config = dict(
    model='audio captioner',
    dataset='synthetic speech, music and everyday sounds put through simulated rooms and audio effects',
    spec_augment=False,
    label_smoothing=0.05,
    decoder_mlp_ratio=2.67,
    decoder_qk_norm=False,
    beta2=0.95,
    final_lr_fraction=0,
)
Rows from block 3 of the text decoder, named by matrix and row number. Each number is 500 + 25 x the weight over the matrix's rms, rounded and kept within 0 to 999. All counts start at 0. Numbers have three digits each.
# proj: attention output (decoder.blocks.3.attn.proj.weight, 192x192), inputs 96-191
proj.12:484514516521511498542490500548453497471505492475423461532483493542535486484440482492496515513471468486473500479495481483519509499464519453494523516478526508556522501496498501517500481493459473500502488486510508526550588503476496461482477524451460503513471493462489512555460460469526463494
proj.13:542495555508509427562494470492489526506509495498468459509480523518484495522531445519501523450501474549490517437517550489492522496508496478487488500514494484524506530505506493484500525452508505500517490501443505478514510475526497526520499481446508524510487486490472544497513495519511483477
proj.14:504476504475484473536519456430534490501539470503469519528496522509536468519481489495490482500486519509535473535485470493512488459509483509484568506516514512510515505475489487517501479519504486484483465448481513519501501485471516516454488502501474502530531472500496514509565530493463505526
proj.15:515493533518506445445463487523469502483461533502483493482472468507499495534481496544535511494538490428475487475535501495520499530505506563502483523483519526485495476511523492527479521516506495524474530492483495469498513510502495529524515483541529474468539522464503478467493501494518497510
proj.16:522504472515491516522492503520489511504494460495479514513496542518475457541523478513474515494505538530513430507530516491533564491485509483494445499524467516507540492487505543498470484495522492520515491438519513467496466501508492503456443483507467507487519522459492509510566485506525521509
proj.17:510484509499449471519518500565491504511516537538488478479509505482482451511512535445494530492462494449497458544469492540481512494472516486521479473519507493518484456498519515528515475522511516497472458507488516514480478475519510487476505524514515490517502475534452504457431510498517489507
proj.18:489521443498455492525532510440523497481455458525515538524499507519495507515565502495536486508491535479546505454495514574501515492483516471495548495531503512530461523507474505501496463460491453512494561468529508489519524510462534502505524490488482483483513516525505506491505462518516490508
proj.19:499537532515483505500524496468483523447464492514554480518508479471507479487512478460478461502480480514458500504470497455470480471531500478485491524510491531558490449518502521506487512462570521519530518494449494554534497529490489527466510500465480513513479484483490493538471509496492501488
proj.20:564482510479501506460483522475492459512473495492448489514504501478527477517487501496500498558500510528510514526472476514545510499502568489529504459489473494512465502496487510507453527462526480562526519489523480462495473512489511529453488473489488514521489514454522502518532509507509491507
proj.21:544479530481493503482510524507512479460503504495521536458504533473487529482498526470494514538490450501490470492501541492516508504496525520474513515457451511478513525519491463529511482538518483489502469546524513509475471524503519518510511519469507521496525539487477522479513501481511489477
proj.22:517460463466544544511497523519486557514503514514489515507471528538488505492495474515484543500512545493492507453522515479523496524536530490478498495527499527507512506495531462486497483520504497559497535470483493501514498533516501512498506553507485520534478487484488504542469481515537499526
proj.23:512482544506481480484515511560490518509517458441511492484477494536482486513543451496479494538488514499502483496509541448455480466520517485501498543491504512500478471533489501510501513504476536442516527452541494468481471479481491549458498473506542516508535523453478521492490557531468496441
proj.24:487487501472499469478475475463547500515462520497509456515518534465494531470484545503461513539508513481515480502472516499528510474449491494480511461497457524441493509502525482495440507498487472483487510520548524481494461490459512512491479538461503516491513492529466498479518508476504477531
proj.25:508456493512511473520485529464451506451524483425485475489475527492491536474493543500534520451500499462530454495497482513481443490540508523488544475531493500485506501505490493509519508524522553492466452488502460511488513474476506484486489516474488493508460499448478529506505501485535517516
proj.26:448518478528519506487495491488519510483511508499489519480480511512484498553489534509489529517497479527496558498520495499509504488504457515515461469495463489516524501510504529500501468507489520498462486506525487530495471494531498529523513507472493504499505492489466526491533465514463511525
proj.27:497496501476489459531498542500533530473493509534471516530488485511526513554473518552495484496494521525512493506485477464473551498490505499494501512530517507491487471482501464516531469495484476503491462511519488508492490481501487522492487494548503497522504511549500475488514527461508525498
proj.28:492520508452525507514493498502499476503434527478481520517490498520489523461519496524496529469549500431514500499479510513462478505524516494483467527476522506490509480528471480483492519510481489514495502526470454504494521517450520513500474503483476548482458502486483457519448485515520448484
proj.29:518513502514493508494508469502543549549488532574482490477553539470482500443475520522498512518431541509509491520504480552487537515466472498446527491498496452483511540490509504477480501515479490459501528493505481474516497488507491520518522488512481496487521504456490475451504519519448508512
proj.30:493529505459493573498453497517459540518516436528525511521529469482506538503510525468502514553523544536480502484501528500480465516574511514468509529548471545456502485529527466530542470465487489512511484514454510524513446510480512515481509464471536553473519502472517444468495500495482489490
proj.31:473504522476461465505540499452526558494487508491519481500531504505507495540450481526521500468451513479482550493470554491511542472526508451524544501514512526511461545473485495476524508496467492540513534465528493492483531520474533510520510484496491484560496522525461477500460510492475495492
proj.32:496543534503500577502492492490496498505476526494451550512505487501448475532529528483551499475458499529529502513490504470519490498501496479475524510503527501508533488474466499533513480490487500514486527519537556509494556489522495517558480483486512465513494504451512495473469503510488509500
proj.33:475481495472490499476525504471502512490472534505479539525522477524469552522477477534550535465509523535472467486481513494513516471463490523489498456516512509493474513472503503525510492545494517491463467517508507518453525497530460505510515496524529507509497509501483520478527469493474492449
proj.34:504546491508496506513462508528524548534468507539490497519493480502487538542510483444499509488581478504524493482482467473509485498488472484487477515470509526513502473543502533506501516480531481517536502474430468522463508480459523502460515484479524494492469515493497504501488527559525505503
proj.35:521463460498525522501507471499522488481514508513510494476528513491517485456548518499521486526497462497505488496456488514487452471502500506471512468545491510559475445459474483504492492485485537523529517496497436519503496467531509479487465455529492464483461458494502489519529493491507515496
proj.36:521466499532559456515491464479513478453562525529483513494473536501552525561475503485471460461469494490502453495500491483521498451491479504462490513531512461502475463503517519466489542531541510539522500476503503490526478491473532497501456509481443477510511479486459505512523499516545505482
proj.37:550465479506471483486492462503496529498530495476506507498502458516500508488519531499517503549529491512505533456455497491491552502514439509444523523472492513457508497520462480478499520523493451486547523508585532508511472540496531518550485472447555524487489529527544450492489518520520502496
proj.38:499511499479451534533506499568498502496497509517455462497465500512531509498488495497507583482518519542508507481511484512473542461485467507476521509450535513492527542492495490490482541530466472489512478539517547541497480477495507486466476535489504524506488486496491516509519522512485470497
proj.39:530481492482463517540505523481505477525503482540472472503492479479469540492520509478491535497527548502479501458487564515466495536467523468520571502502494494550486481506521512481437492466541467544496449475519529500499454538447477490455496500471476492533503508513543510539480530497500476545
proj.40:529509461508478544528541476461504506484426471497534451446547514467487507434484522464490509503491496518516485500507471491479532527485521492477554488524524506439464498478466464481487560476499519446475481565509489460446538504463519464482479507483475511522493526483488523554572419472447463537
proj.41:500492521504493495513471503496508541486471515526538494521487559504527458503483542510560509523482512509490519518556484504507546537498501450478505526486482483530524477524514540507482482485459508450532516493499489500521502520496493496499546508533510510508520471509509485507492491535491535536
proj.42:457488449522443556507519488516535467527472563556522542441494515512501532490504524482521456476505491443490492485525500504508492488537479514487509565482525481518524468505520508480470501489520509476504485502496508519510493492516478495463533526468486469509496498545470459519472499502500519494
proj.43:513456500514527484498502477507503527477498484531522526532498501505525498510504498491463440516481487515503508521481516508519502498500435505489496513491480487491492493518506491473525442503510490448548482490511466529518442499469498484504501505493534523469516484525514509500502505521507496515
proj.44:526531530494494457532470502473494520474487496564485478464519502493474541452503509494475483511519510535477486517486461473521466481513512503514490501491504524469526514506540488478522506553484511516495487489495499479500466492470470518505485514505503546537494510491513515499491512532471477469
proj.45:498494511497464519489470520479443523491484516463492541475534551484501512538528463454533482444491483460527486530469499488520519511507541492510539540512519489528500539522486453474484478496513517487509498502524501479508485477498487477517513494493490485499509487494496477483491503498479522508
proj.46:507479522495487502482530492504528538489480469537493513455489546471482543494455503483495473436511502524456498487490552529494473500497493488498517507442476493535516491495499486495457520499504504501501486531495492532531489482498508471516500512464552525524496496525537482485501490427534526491
proj.47:511482501486465443491497509493533490504494503501473465464498527491500506515524513469506512524500536452473484458478557469508501519476504490551494471516439519469546548468571451473551521538523475512489550498467512513523491499513522536495467496502543507505469504505508512488487493503553544505
proj.48:473433522488492513535521548503504525507489475449529529535488489495513512467546495509520475453475456468493538469464531506513518480509502500530497468494494554526538483521514486483495541528495496515499438483542467509478517515516485513500464481501486501505486511467451523483487473518458537474
proj.49:503498407478475550512543518492452514503493505488447537529501485514470482512497493488509477498490496571587493512440496474523521517467525490475522512459494521477472479514483480585504529503489509453470507500565511466468483521513461484548482463465529517500478518486478517557506491499504477483
proj.50:478484490517505492489505513479480458465478517487486504498525509483517516474490513504531494502463552513507535498489508494499477545462550535489514495526501519494528496492488492495536480544514475449450488511484462494476466469493498476544479519532511497525515484476491452479457519478517490442
proj.51:516552543510485520516530495530491468589494497491515451471465466499495436498493502547466496491525519527457460506497509521481481556476519488499550506533452489479464507478492518493499518522486519429525529520528500487465487468498513534495484530445539491502516523493495512503499481492441471489
proj.52:554499466580473481473465549529481511465472486496512491447542491477507524504462484529515514477526484540467519518509519507530493468502499503508495467492521479536514504527504509519541469510465498489542508475498508526509490518514485498484488445507471522491492538494523528508510531523497502480
proj.53:503526473468468522515517511517489532481520467468501491515485508528516522489503468493471464497488483486504537467537512490504498480528518526482506501485537496489494475480486476484506504520504509496512511496497490474551546521508495487487458473503484504498494532483504489480541474502514495497
proj.54:481488500533516516489453493488466454482487525483506504531544514519523516508459503525531473511468475484445500508507499486482454473500488512476492553451546536498503484505488492445483474538521506480472474494477456503530507489497553497465480508442477505561500469493541498481459488540540466468
proj.55:483472491457494517493486502470548559545518552499478479544475479475512479523498509527490491498535476516527468455498513495492494486505497497466463464474472489465524471491483529477499532517490525493489487529474497492498468483508495511471498506480521531539501464515514531517489515520468463533
proj.56:446503488481517465536514501489525521524507500478486476528532487473476538463513507504511500508518467522533494494483497490492541515490444471514506493484464475476513476522462501533500539521491497475507514475525492424516479485487507495539464514538471476488504539486493476512491540466520494518
proj.57:483489485514486514566494522454545476521470511495522506512513531487491476480527507423518519458502506481491549450495485499489510515507511494495508455516502521488504506550488517480524468472501510532532498480508528474443496497490458515518459487486534509526500555516485529488507499521474481474
proj.58:543525477484470478528485500539492522497568471540481498470511504501484499503527482493514501460458505517478507505537558503478515455523506495503507520534507474485484480509475530549484519443500485424466509469487453504492452468509507484487487534485504466504488519530488497487496504490492495460
proj.59:498449509512533520525499491540522469515479525493517502466479543549498497492479474516540526544524484452504496524499538520527498498527463526499519473531543530480523494499526499516527480488515524485490466514548475508492457494506498530508500519430475449519507507504523504507470474506467478505
proj.60:494497504512541510489509501472463496503508535505487552542503525496458471528477475514538497492470471494478480507515508482521504541493501490486501463463516491490497516486522502507493574471505492493508526514490547498478502487486485520484513528505527486505491509540506506480516504501517518530
proj.61:542500510489485486491504543530529512583462479463488540467535492515513475479483469469491545468487493515466541494490555542482453513499529516495531524504525487499488539481479501476535501526503493499465504482521507472524522489491527513523471477489519533506524500506503494463530488494472493497
proj.62:506476488459505560481495520516545506481498480474474519481490471507476513515471484491586506505520514522527512490499480471478510488504463484503490485518511494471489517484507498465521498495520517508560459512512490452480571483464515472511495486544485478502451528557505500484485508505520480466
proj.63:537480492514492519547508491491485496507517507503497527519528522445479524468499512505509484498482524498530493470494485502529491523494502491525515476535509518539508506494450497479515524499518506532519507504479503485446498499492542483489465503486464506498515543487454499545510463468490509513
proj.64:503500541482523499473526491486507481485526514525435458481476520517470524576517475469511509513516498499486513472503503521501486497488522538523484546429495508520485502486485483517436541523485508500511492485519482519502525461449527472514521511527503488493520504469497549508492485486498531462
proj.65:514489525455532474500509537513565550488510471519500510519479488463482484487475501508530529473529501496499449500530474482526513495473492506504487464483511503519505531449511540516480492491472499548501473500466522503471522507524525487486555501476488516507475515455498493476527476502486489496
proj.66:526470511481450475524496508485543460479529492466558465458515486501460495491545510517538514496484518493508520486554514476528564510498512506538475499490517498540535447522476500473476449514572491515537492484520508490521505451520504527527521478508536494501496519497491506491508528484519514492
proj.67:474497479520486497516495505472469495514513482509468485528512484457483525515503537522509518477503472466516494488492513523495502532507487547467499512495499428512517494516515457502509505521466490466487507480489500492493526538497525493485461504461484528458497487527495505519489477481474534468
proj.68:497522514493515494479504537502558489469432481512486548522510519495481450514496486518496487493510486514468525484511470489538482468489528498463500489506544575516484525502481503512535521466497520483475472485476501508485484498475472532499473457512505488527504492514476555539516462481547472493
proj.69:489529540564455469548491520488529528538523500473526479497464468579486483470484474514515524485497520521519532519503479501504519529522455499515529532536533472522517485507484485488485500501498503525491516493492509477526470486482535449451484474477518521472491513482484504527493547516532472510
proj.70:556516487532443497500476475489538485526506507518464467486544494484538513495521513501484518511460504477522527532479497489505487517512485505444471479497511506555494502494500539502499529477475499471507513470511492500539475537465484456520447505497470507480476512493547525507498511482489450457
proj.71:499490516532478515546471438487507534468452475533519509476490467511564454474488515515456491471512548540467475461476541435463525478501489487476505461482502452497499559494472463453566512494498530508465535495502530522496543435495498482528504492513505504510503514492520491552481539561530499511
proj.72:530512485520502491523477466515507495479469506475496435493495480473482524499467475514469464458492488497419520499509499512496488540471528510526577521478485497509494541496515507517500534504524497452499512481529466485516524475482537494530488492488482544537507528512488514491506490505486514515
proj.73:493502512519510505454526505529543529498527497535436484527499444511480498573474487508519459532508471495537458543491495491509485463491517500459519538528513459491472518527476447520504514476573513514495519497515510498470535507485476510515525554509481520503456531506475490547542451512471491504
proj.74:501486511507483515538539516525516534506520480449479493470497465483474493477531494509553528497514507506484545498484498495507510501512470493482444514472510473533468519536467516507513511461488487504523505458540485500527480525527491472518531496529524531509494537521529492502473482501500515522
proj.75:477484477462527494492519533533500467516516525456479517505488506555479458496453506515529482478492458486491455521501512518519466498505474518491503516538540518488497491475474507509494500549538477517511479490469525505522515493524514515481520499506486487534523491520473475464527499502503522488
proj.76:540479517506451468490521529498522464527465461490498527517505476515502516507512492521513479473512532507483499477482510469484480512481484507514480497492507510459507529534412499507498528503490504498465457515502484489531439436503492468495466528527506546520478518520564472557525510496528531467